config.yaml
model: "audio captioner"
tokenizer: "word"
encoder_subsampling: 4
decoder_width: 256
decoder_layers: 7
decoder_positions: "learned"
decoder_cross_attention_every: 1
residual_init: "zero_last"
beta1: 0.9
max_grad_norm: 1.0
batch_size: 192
Rows from block 8 of the audio encoder of a small audio captioner, named by matrix and row number. Rows with one number belong to one neuron. Each number is 128 + 24 x the weight over its row's rms, rounded and kept within 0 to 255. All counts start at 0. Numbers have three digits each.
Before each neuron's rows are labels from the 100 clips, of 14976, where the neuron reaches its highest value: "loudest" is the band of the loudest frequency at the time of the peak; "responds to" is what is common among them. Only what is clearly more common there than usual is listed. The data: drum patterns on synthesised drum kits.
# fc1: MLP up (encoder.blocks.8.mlp.fc1.weight, 1024x256), inputs 128-255
# fc2: MLP down (encoder.blocks.8.mlp.fc2.weight, 256x1024, transposed), outputs 128-255

loudest: 1000 to 2000 Hz
responds to: random hits; tempo: 70 to 80 bpm; tempo: 80 to 90 bpm
fc1.386:169139107135170156124120177163130160144127121166186144145121146151148148131102125169081128141131112112131122145102131127128111118119099143207125113127131143143106141128166144142106124090153174142130105182167113120123116094101123077160168121103140161120115113114119169127128109113084155108179137085142146104153143139129171154148143176123146098127135154114132134142071123165137139136138
fc2.386:130123121145154103119093126136098133142098143159090129089132102121128145172151159099097099116145104130143121132135091117105116129124139152091178094150133154108162121179095089102125181145111144148156175086081120095114190142173148174067115148138166095143128126147144104130122134140134087148116145168133115155109129137099105113109118109127115138119107115089105124195128147080102124108152

loudest: 500 to 1000 Hz
responds to: text has "tom"; cowbell; white noise; pattern: five-four
fc1.53:106116129095114133133136127130137167097125119121118121113113143151126140122110155081111125133124143098097152100131172112122120114150126117117114135113115132177102133114154122104063124110131124136119079114125176109098183123142132116101119139119146132101074075107148164149142120082152134138166139102066142100129101147133102095105129142136153088138188163119072137125090139116098119119128
fc2.53:123132087078136108135129145143157087087102077141145135191130103122142172126162144144098137118133107147090130140087153108112129134139140161083078140163140113143179130088128108118114137127150123098136174120126140091188155146147091165095123145146139119118103168139153140065149129072127105101102113117112125113181136135137139103165077109129123114116106089138118137109157146115136119092140

loudest: 4000 to 8000 Hz
responds to: ride cymbal; white noise
fc1.343:117105097118156144123158185137133150139120133128143155133098133084085111144152112121119127137159134147140147092103120145152134150094107142129173128125138131102115087110165085146102103153158083158113133131128158119112096137115099073186161106102132145107079130107135157131122117132109148130157124125148140052139145092148109112122162146130105125105164113147144143127095093151113145110138
fc2.343:136162077136112132159160127102143136182102151118118106117124117102127132130151121116142149115108140122135142091184080115137138117150093118117128132137118141124107139097139141109125132168160127169167143089093113120117136103113145126159090084128163104087099181120140164156106074139107144149150072150160082141106093123136145130139122173140103113113140118148118103161169121129173112131114

loudest: 250 to 500 Hz; 500 to 1000 Hz
responds to: thin (high-pass); rumble; mains hum
fc1.619:099118138110113135135174118107109113153091111126142151146186133155097135170142127141117146137089136121119069094156100158111148166148130150138106069119135145119113137112130106151146082159108157127171131171143151118156157094139081152136130089173102153138132129157101108154107116136101104111129113156169136129117101111109144169097086159146097135134098111148097134146182098120140121152116
fc2.619:109142111156126098134113159139158121105113117090170165155100128118164156124155128136155199125092134110113149132155116110097112108154117106115101107128101070107167161125149124125144096127146111116112115091141162140137118124148106140090099116123121144144145104117102168159096180116136081134113124143162109115138161097136123105136123113116141174099133089126111181117119121112148133141130

loudest: 500 to 1000 Hz
responds to: cowbell
fc1.595:123115102100091154132150101132144162101110132121140096128125134139088102127124122111082129134109156102098168102115125133138117099130149143108124129152104152130137109119179131137075120139130143134119116130166139089105148086113145112121099139161171127125089132097143145164170118096133127110150152125078133113138125178132123085142095121132126093130180092144077104156095100144141108085076
fc2.595:162138093085165107112128139140167140112109111105133144139143109136190168129151155136090158109129135155093157116127147151122152126142143134091105128156134107147186104137136136115145148158157114107165150099123135067159141139135145183102101153147151112148139176141150152129151158092145146136113083134141127122198155155129108078156102090135097134128123121142118149122129137125134143145092

loudest: 250 to 500 Hz
responds to: high tom
fc1.88:088128118100095110101147141080113156100116137144115130131162095182101170134134150134129135152152136120110137104153152176132114119136172098117145133095082138169113147105150128145112131125133132134133133126099183145110144125134136136155114104100124134164150091158095104104155109116135101178180137109089131133131108138137122123115109149140155120101151121158091132150126092106177132152126
fc2.88:137099133134153133121126074123138121109129112129108113112143114145117175153115129108115076137177098113108137132140165124158094129116117185110120131105104141119177130067165102160113152168146150157133135119110149103163158163130150109139089104098127163145130105134136106091187139089136135156153132088132128134122086155116089115174149139121136108120116072161127121131139101129119140126121

loudest: 4000 to 8000 Hz; 2000 to 4000 Hz
responds to: reverberation; text has "room"; text has "reverberant"; closed hi-hat
fc1.525:134146124158174145121114081109117133106166155112099059122163120140154140119139140103057120141117120108126132126171171107081093115103113133110147100171156110118142157116098143143082160121103148121132108103112154081111149084133146132094104133133143122150117090168165142152141112166166139119132128134137087143108119141115129117096146103138122141144113141161066172172125129099109122120076
fc2.525:134154134169102146116133102090137126208122098114113139131115104115145089149120096153152136134129107132090085171142085136182162121122086101156121167155121108102127131130140129099117117126137083167141124119124111154139112141102149120164137148126092123124136110130104171138097154187116166146100104160134135158108118103138149165091156191125118154111143130126134142130132115142140134128134

loudest: 250 to 500 Hz
responds to: mains hum; thin (high-pass)
fc1.73:069130158092111107118111131118133171079116125102124127126113151139101167118172156156114163164126105159110102088163138154138132145125127112128129105137145139113136130096145087188117121126154137110147143145130153137133112111132085145145145088128084114156139097156110108115135094120088123134156127129092137113148145105171106135094098116157144146100125089125101150124121104130146141144103
fc2.73:160112139119117153146116068147138135127129115140162154153120112148138153144160132144105077103130085091153094169161151109139145152133128151111108144141118107120143130138126117145143119115122140132119128151111139109189183143129128121122155123104103125179165098147142110158103133138129114122118123089102085121078143125146130139156146130129129135106126061099138116126103141096142163144125

loudest: 250 to 500 Hz
responds to: high tom
fc1.584:118138123104128102143131083083125147104117142117097090091137098146121122126133151116133123146154117134151112111106124160141096134088079106127195109130124135171107111101160155146085136140162105087108161140134115133130082135133118126153109127083100102120121143115138113112181108132116131144126154114093138114122119126114133138101145071122145140129117099098116114151129122155159125082113
fc2.584:135100078127116092152155154126145128136098151153139123114114138188103094126109114144122131150125094104074112091155143128153118167093156119105141129075105126142160131107128129100115112119119138145086094102085145117162172151120140105145112102115118112157179128130101128105109087143135089143136125109153151110128111105107075147106105168059159133100141122157124099118095085114158129144154

loudest: 250 to 500 Hz
responds to: thin (high-pass); mains hum; high tom
fc1.397:093151174095137090131105144103128170075096138134113141150135084174091170116173120143096163158105156139134095085136135164133116180128149126136127129129132135155140140113146134167130128144136127107130126144103159131120106110129107144147165086130082172138141097127147122132114099123131134115136137134094137101144097079171136127098117107147164153123148107105079179125114093104160140136126
fc2.397:141088136106130150144095103144136119111093081153148131137090090143147166115134096146133099131150114066137096145136141111174094127171137136109117136155127098134141135145150132133110092121109095147101094113109140130157194131120142148097112158102116134134146103140130134159097157099132122121127107108110105121086140101137139116135121121140127125158157088124146147128121100113126134130117

loudest: 500 to 1000 Hz
responds to: cowbell
fc1.713:093117125099104136106151146117139115116167130127129100118125144164149114146167121104083197193147076152102135097111121116157150133151096124135119170134168121157127129137144149163092103101132134146107125132145155116136117140139133141139160157119166116079074124087171180105139095115135151098153137164108082105133153156124111107127141161123125090121137100114078151120123145122139144141117
fc2.713:129123157179162122097130085110108106059166145093125107114141091135091141133125070149126118099098133128126138123146156139082100072113139128121131152114096129144114145183169134144111104121117174124135152099083123133096117126141113117125153097112121112139125121125113110155137113105140115149121153094120111119084110091176149161109152047139154103122151106106102108109130130144141079082112

loudest: 250 to 500 Hz
responds to: thin (high-pass); quiet level; mains hum
fc1.543:094139156099167119150129137104119115087101124170115134160168114163108144161099130169112148147092129113195107114111109156125121153142130135149107092142085153143114143110125150162161092120098153127143150181134120129130134112133096161132145122143091160127104126145130087115105108144085101125139150112109163104091147106116155132090095121160138129156123105168086143162144154126132129076139
fc2.543:119179117166128120164140131159157089081172129069133147122129081148146157133170100129135152116105104077115170106152100096141126133172131077124078109134126106117172119168099125124148133104131125077120126119105173125101164127124131124123085166125124145131136084125122129166107179135138121171151085137183098109142114114130097117144134135128105173130097095151132111106108093141168109143097

loudest: 4000 to 8000 Hz
responds to: crash cymbal; rimshot
fc1.19:102134095105140161073135155147106161154100120168111133142145167152117133135097156121123119164174127116095126110106183151108104153113135145138129081128098157137157111109113145109141130119124139177125105111108093118162113152136109128127089098121150161167119131180155108146165110132119121142167114114093161139163138161105101131115130160104171110135148119146141122165080139114124171171128
fc2.19:117166137132077116136140143122169130160188125132133133074116133135127159136148141132085141145097129135110113144142124129162136118092093174122146153161127151184166151164182122132116124120120116153139175153133063121127142108140173181118156161147147083130117110100116138147105144150104124130139107129107099123118162139144158115126138146135162167102136178131100103117109101156127100166128

loudest: 1000 to 2000 Hz
responds to: breakbeat; rimshot; tempo: 150 to 160 bpm; tempo: 160 to 170 bpm
fc1.367:112159147151118116131151117131166134101111133148130139107109120114134131098121112109120127134125123121118166090108146084127137137113135170124130158134145116158120163137146138184119131126132131117120103144120172129123148110110131108163139107108105138101100126119167089122140117110162126100164179083095125029129119143174092079163145131149095153095165118104098131106099080128149117180101
fc2.367:131120070126109112146098168111162118133097126130125151132069098050150159109140119118112130089142136142136132161124132121146115118115085142097130161146128104143186122102140141109123080165153120140127174126104124098085155107141164174089111135145119096151108123137158166159150163128138096131095139124111086129148131139107119096131110083111105170098132123128145122103147104131146099116132

loudest: 500 to 1000 Hz
responds to: cowbell
fc1.278:115140127140083133124163190152130150110094109123111108127123168117089179154161137137131147146165141123121155086127126135121145150122190139106113092062094129127151109119163101125128144149139136118107090118179129113119155151157129107145115094126154135114075125099137119114134112106138128150154132162081135127148131120162097115123127125125109097160148111133124131117077123100152155120107
fc2.278:133166128098178158097132160127107091146130115091151135110158060140124124150175114162121155197088133124095128129109162133094152125144155161108123097116139121148130110141117108107137133135115127140135167084154110096191109131172083126123144109157127153157137116137120127101122098081115142157097098130170132126141111146110197134119101109105141103133088106164105141113135116132108156125125

loudest: 500 to 1000 Hz
responds to: snare; cowbell
fc1.708:109151127142102140110151137166121133097096077114149105132131142120096166158128131111140153161146148142064170097108118154153153125122136113119097089086100111125132093107123103108093129156155142097132139123154112129156141156164093101133107114123155121118105127134132121120139107071130129144132127151093125153119100122183081113129127131095147113170150113121128109127125148102149154099124
fc2.708:130138152084131148135113178170130116151114130120117135122154100103165124132137089152133136159108143136145086158109172109110122148128122131120141119147144131151140089131096146125131133114113133122122165123115126115181112136146092117125164133145132141165151125139131137093135125104157140179100093126160149142101096124096198157125119134103127155127097097121115127097133152140130138142169

loudest: 250 to 500 Hz
responds to: snare
fc1.561:156125107134145126075143090099112127093135134136134138150160151121100098082097126147087115169172053098171148160085148102137101135139101168147146115146110124159109170138131150092143133108100148152153119136139145115149083150124147121136138124103153133170118134163142115137149108140131110142152113108111119128161157115148134136120163111125179112147126130119135151180121109111131161107108
fc2.561:116156150104110129143113116139100104131098115104135146134104153095089179151165138109128197112112157160101130162075125119151139136179137118135093130152120113116137185079144154114102120113125087120087183099196184154089102100098135133147151157181143161120099144148123107140127141103105109126125073120134126101095095147106118164111148141103153144116115113146148095143126158140146122074138

loudest: 4000 to 8000 Hz
responds to: thin (high-pass)
fc1.382:164084163131107165149111142125122119134102112101131118135109150137140112138119124125093155136111103111129152170140101118106104116139124172111155086130128117139123090146134146154132063146112165160145127171123119106135132102134126149104165119130158109121085164103083071129092115098083092098116167125156138135093115182101154148154118122103124077120136079109131123114073083156115119135129
fc2.382:178108111109156173149110139130085177145103132092135112146118157151126086107110108112134078129127131157104173133138095139100069144157097129125164116089146147100128095129111138121102155094087120158127110121102112137166136124131139138125154116167146107089145153130117139162074118126128137150101167148184136127125126137117141155100122098140096085116142117100115113154094134146088084137112

loudest: 250 to 500 Hz
responds to: reverberation; text has "room"; text has "reverberant"; crash cymbal
fc1.190:093156086115105119073142109106093169096117146161127134122148146120149093103118128085135160159158117105154149145092147117152157139152119146138135138130142097163121180126176182083129130107156122120119141116123160123142099143138117111137122136104156116161093165143206130159119112131153088145165108095119119111130132103135102125155172165106148135114153083134155143148119097116144163136112
fc2.190:088137152111142110181119091160132085135138106119103114095104104103115143134182141151130172117107157145111106169082161120145175109123173135131085140162093138148157137132146146118112123116120105101114154129153125136102121120085093135101144122154114139153104131161124104137134139117117149123153114097127128136100145150140131111129163106128160144123115074148134133125100159158152101070125

loudest: 250 to 500 Hz
responds to: march; breakbeat
fc1.499:095176118126102101125133103161139142122114109151152141116070093110124119077110132151137131154148094126118128109122089142144097118110116138127128150138139132157099168135133153165099125133132169087113130134114142135142148150123133092148109117089115111133110100155116093132132118109133127115192161090103123121169138131190058057154150136130127177123143133104116088094129109119174145157119
fc2.499:123090096166117088168116148124154112110077161106110144123072091065134170101123088102116111149125080108143149127134134116119111110127118117110180134120110160136121142120147164148110158143132137145108124129094165118101131115113164157093125113141116118128133135124166115187090127149145099115111162109150115131124152119166083115145137104138137194096160147125143098108135127151178122106119